{
  "model": "image VQ-VAE",
  "encoder_activation": "leaky_relu",
  "encoder_stem": "single",
  "latent_channels": 16,
  "decoder_upsampling": "transposed_conv",
  "beta1": 0.9,
  "beta2": 0.95,
  "warmup_steps": 440
}
Rows from block 6 of the decoder of a small image VQ-VAE, named by matrix and row number. Rows with one number belong to one channel. Each number is 50 + 10 x the weight over its row's rms, rounded and kept within 0 to 99. All counts start at 0.
After each channel's rows are labels from the 100 images, of 14976, where the channel reaches its highest value: "strongest on" is what is common among them. Only what is clearly more common there than usual is listed. The data: short English words printed on busy colour backdrops.
# convs0: first 3x3 conv (decoder.decb.1.1.convs.0.weight, 64x64x3x3, each kernel summed), inputs 0-63
# convs1: second 3x3 conv (decoder.decb.1.1.convs.1.weight, 64x64x3x3, transposed, each kernel summed), outputs 0-63

convs0.19:40 46 31 52 39 41 39 31 42 38 34 47 65 43 61 50 49 51 45 47 48 45 45 47 48 47 43 44 46 68 56 49 42 49 35 43 33 47 43 45 57 52 34 43 39 58 43 43 34 30 40 47 44 23 44 40 35 61 45 55 43 49 62 36
convs1.19:64 54 48 53 73 62 46 61 47 59 61 46 60 69 34 60 32 65 44 61 50 27 50 57 43 55 53 46 43 46 62 39 49 58 55 59 55 35 48 66 46 37 60 56 57 43 50 65 47 50 64 63 40 66 58 58 58 47 53 58 41 46 46 62
strongest on: red ink

convs0.47:48 44 43 46 29 45 34 43 56 25 50 56 54 34 41 37 44 37 61 33 40 46 41 36 65 72 65 49 64 45 51 72 56 55 49 51 51 62 52 54 49 46 47 53 53 49 44 40 41 52 44 47 51 46 36 34 44 53 35 55 60 47 50 33
convs1.47:56 49 42 54 57 53 44 57 59 59 57 41 36 65 58 60 43 62 54 65 50 47 56 54 56 32 45 49 51 55 75 54 55 47 43 55 49 62 84 55 43 48 53 61 62 43 47 58 48 55 61 61 55 65 55 44 68 49 58 34 57 59 59 70
strongest on: black ink

convs0.33:48 46 54 73 42 59 45 35 61 42 48 58 50 54 45 62 65 39 63 35 44 50 48 57 45 48 49 63 31 29 35 59 34 42 50 44 39 55 42 52 60 53 53 58 34 54 59 48 42 43 61 64 53 58 48 55 63 50 76 55 62 47 64 44
convs1.33:58 58 64 55 38 37 65 40 43 55 37 35 49 43 59 53 50 70 49 50 46 54 72 55 42 55 37 50 48 45 55 59 53 40 35 48 57 67 68 49 48 50 38 67 52 55 50 61 47 40 42 38 42 48 24 60 39 39 45 42 40 62 46 58
strongest on: pink ink

convs0.50:49 59 31 41 44 41 29 54 54 49 34 50 66 45 58 56 51 51 32 58 52 40 60 52 47 42 44 58 50 25 27 38 40 55 60 50 54 44 52 49 38 44 25 49 40 36 60 56 45 62 59 52 53 52 61 55 64 59 56 36 42 47 40 46
convs1.50:52 53 58 45 66 44 55 66 55 50 41 49 62 50 68 57 48 51 44 29 47 52 36 59 48 61 54 48 39 52 55 52 47 53 43 49 55 63 20 67 61 56 56 79 46 47 55 71 48 45 55 47 51 54 47 45 58 28 43 53 56 34 42 50
strongest on: pink ink; white ink

convs0.12:46 52 42 51 51 56 42 56 56 47 44 60 31 31 43 39 45 40 54 49 31 39 42 45 58 63 77 36 39 63 56 63 60 56 41 62 53 58 51 49 61 56 68 60 51 45 33 66 50 49 43 44 52 48 63 45 53 55 34 44 45 27 44 46
convs1.12:77 70 53 56 56 60 51 50 45 38 40 43 45 49 44 65 44 54 57 50 57 58 62 42 45 60 36 41 55 39 40 56 48 47 44 49 42 50 55 61 36 43 22 56 53 66 43 38 57 52 61 62 51 51 52 39 50 52 70 70 42 56 63 56
strongest on: white ink

convs0.21:49 50 38 53 48 62 41 34 46 45 41 30 57 53 64 62 52 51 48 49 51 40 48 47 40 40 47 47 51 63 59 43 41 31 36 31 39 51 47 38 56 51 49 48 44 53 47 50 40 28 42 51 44 34 40 32 21 54 58 45 32 40 51 40
convs1.21:63 65 52 51 69 50 52 70 47 52 57 55 49 53 31 57 33 54 49 57 48 45 41 42 59 79 65 51 44 44 49 34 56 63 64 63 56 54 59 61 39 40 49 64 57 42 54 56 52 59 58 58 46 63 62 57 55 55 46 64 40 34 53 60
strongest on: orange ink

convs0.54:50 60 32 42 48 42 26 46 49 39 39 52 61 59 47 54 50 62 38 52 62 41 58 64 46 29 37 56 53 34 29 48 40 57 61 51 60 34 56 48 45 42 43 46 45 36 53 48 50 61 53 45 57 49 43 63 75 58 51 32 45 56 39 48
convs1.54:52 58 53 46 56 35 50 68 61 49 36 48 60 60 62 54 40 41 49 31 47 53 35 63 55 72 50 51 39 44 64 53 39 55 50 54 48 64 29 66 52 51 49 63 49 56 59 66 48 50 49 47 43 54 41 40 61 29 41 63 46 35 32 54
strongest on: bold; white ink; pink ink

convs0.44:59 50 28 46 46 64 24 64 43 52 38 29 56 54 48 55 52 46 50 35 47 45 60 36 53 67 53 47 59 61 57 44 56 43 60 43 47 61 73 47 56 45 47 53 48 67 47 51 52 54 42 43 48 40 46 28 49 49 61 26 40 51 49 52
convs1.44:48 43 69 44 69 53 73 46 57 48 48 61 45 48 45 27 44 44 55 56 59 63 42 57 41 52 55 67 54 41 29 53 63 44 51 50 61 53 44 70 59 45 53 39 52 50 66 49 57 57 33 35 57 54 56 63 40 49 29 49 65 48 48 51
strongest on: black ink

convs0.41:35 35 43 38 28 28 43 35 57 37 59 55 45 42 57 42 58 40 60 46 43 49 44 47 69 60 59 49 58 43 47 75 62 57 46 49 46 60 53 65 51 45 42 48 48 45 39 36 37 54 45 45 53 37 38 36 44 54 34 60 57 48 54 42
convs1.41:57 57 39 49 57 67 37 63 63 58 54 41 34 55 52 57 51 65 49 61 45 43 51 49 59 38 43 43 49 54 73 51 49 42 46 53 47 68 82 47 48 49 56 56 65 45 44 59 52 53 55 60 52 61 52 36 50 40 62 26 57 60 47 64
strongest on: yellow ink

convs0.16:46 48 41 41 47 43 37 51 49 46 39 34 57 47 57 42 48 51 50 37 65 48 52 51 44 51 55 48 53 60 52 40 35 28 44 32 40 47 36 26 47 43 45 46 42 44 49 49 45 38 37 32 41 40 49 45 33 36 48 28 29 48 33 45
convs1.16:45 44 70 48 52 43 73 53 47 48 51 63 63 47 57 22 40 41 57 48 54 63 34 45 49 61 56 72 52 49 47 59 55 53 60 53 61 59 45 62 55 44 48 58 53 50 67 54 53 57 35 41 58 61 52 64 52 55 39 68 53 29 59 47
strongest on: red ink

convs0.53:66 58 42 40 52 40 28 60 58 54 36 50 68 51 48 58 60 54 40 62 52 49 57 54 59 52 47 60 44 27 30 45 39 56 64 51 43 49 57 52 44 49 20 51 40 36 62 47 40 64 64 56 60 57 55 50 57 53 53 45 38 60 45 58
convs1.53:55 60 58 44 66 47 57 59 53 54 44 37 63 41 63 57 41 61 33 24 43 51 32 50 51 56 48 49 40 52 57 48 50 54 42 50 51 62 35 57 65 59 58 84 56 47 54 69 46 53 52 42 57 61 45 54 60 43 38 50 36 46 54 50
strongest on: white ink; pink ink

convs0.18:38 32 32 52 46 29 44 39 40 53 51 58 59 40 53 40 40 41 48 43 38 40 38 40 44 43 49 50 50 61 58 52 47 52 45 51 48 47 47 54 55 59 51 57 50 43 53 54 42 37 42 41 32 31 42 28 47 65 23 55 50 25 48 44
convs1.18:63 67 37 55 69 73 38 59 53 55 54 38 46 65 47 63 51 60 55 68 50 38 68 64 44 48 47 44 48 56 64 46 49 52 49 51 56 39 57 55 45 48 52 46 52 49 41 56 50 40 73 67 58 55 66 47 63 57 61 30 53 60 51 62
strongest on: brown ink

convs0.10:45 57 44 60 47 48 41 48 55 44 45 56 47 56 30 41 65 40 53 53 55 46 56 63 33 43 45 65 31 27 25 53 51 49 54 49 40 57 51 46 49 45 51 51 22 54 73 44 36 49 58 56 44 48 70 51 50 57 65 50 48 42 41 52
convs1.10:64 52 65 44 58 46 71 34 51 47 52 37 54 58 48 47 49 47 50 28 69 51 46 52 38 57 42 41 53 41 53 55 38 50 31 41 38 55 54 61 43 54 42 50 49 57 44 41 54 54 43 44 60 75 46 75 47 48 43 55 48 68 30 58
strongest on: black ink; brown ink

convs0.3:64 74 35 49 60 50 28 63 51 55 46 66 50 39 48 35 48 56 44 61 54 44 52 46 51 41 38 53 52 55 51 54 50 60 58 55 68 50 46 49 32 57 56 53 49 45 61 51 56 56 30 30 59 53 69 64 68 51 35 42 45 59 37 49
convs1.3:65 52 48 51 38 44 48 55 53 45 48 30 57 50 50 59 42 54 67 34 55 58 47 52 42 43 43 42 44 36 38 78 52 43 27 42 38 66 36 50 49 55 39 64 46 55 42 52 44 58 64 58 52 63 46 46 51 44 55 77 38 51 54 56
strongest on: bold; white ink

convs0.61:51 45 47 38 44 30 48 55 55 45 46 40 59 50 55 49 57 40 50 49 54 49 54 38 38 43 46 54 34 45 47 41 27 40 38 38 28 45 36 31 51 46 46 48 32 37 57 46 31 43 46 46 39 44 49 34 26 31 56 48 44 50 38 48
convs1.61:55 51 59 53 72 45 55 57 41 49 54 60 58 55 52 53 51 46 53 34 51 54 30 57 49 65 48 53 50 45 43 55 63 61 66 57 62 54 64 67 54 51 47 51 56 50 53 45 51 64 59 51 60 69 54 70 68 66 41 72 42 31 62 44
strongest on: red ink

convs0.28:48 43 39 54 43 56 42 44 53 52 38 29 62 59 54 51 50 52 45 59 57 42 58 48 36 46 43 49 49 62 48 42 35 32 44 30 41 45 39 27 52 48 43 48 28 26 51 49 46 40 46 47 39 37 40 39 44 51 60 33 32 44 41 56
convs1.28:51 50 68 48 65 45 65 59 49 47 59 64 44 48 50 31 49 43 54 41 55 59 28 44 57 55 59 67 52 41 46 47 63 53 60 56 63 54 60 63 45 45 48 54 55 52 66 48 57 68 40 42 60 69 65 60 55 58 35 72 50 39 58 48
strongest on: red ink

convs0.58:35 44 28 46 49 44 38 40 28 49 47 65 53 48 49 36 44 51 44 46 46 32 49 50 38 42 42 47 49 51 50 45 59 57 51 56 60 46 49 49 62 52 64 46 50 35 49 56 47 29 27 29 43 33 39 39 63 56 31 41 42 44 49 50
convs1.58:64 68 48 53 44 59 49 64 56 49 55 43 34 66 40 54 59 57 74 59 49 48 68 80 51 47 55 39 44 31 52 63 45 43 48 48 41 50 56 49 29 44 42 44 42 52 39 40 46 57 60 56 52 51 55 35 49 34 55 55 45 54 39 58
strongest on: brown ink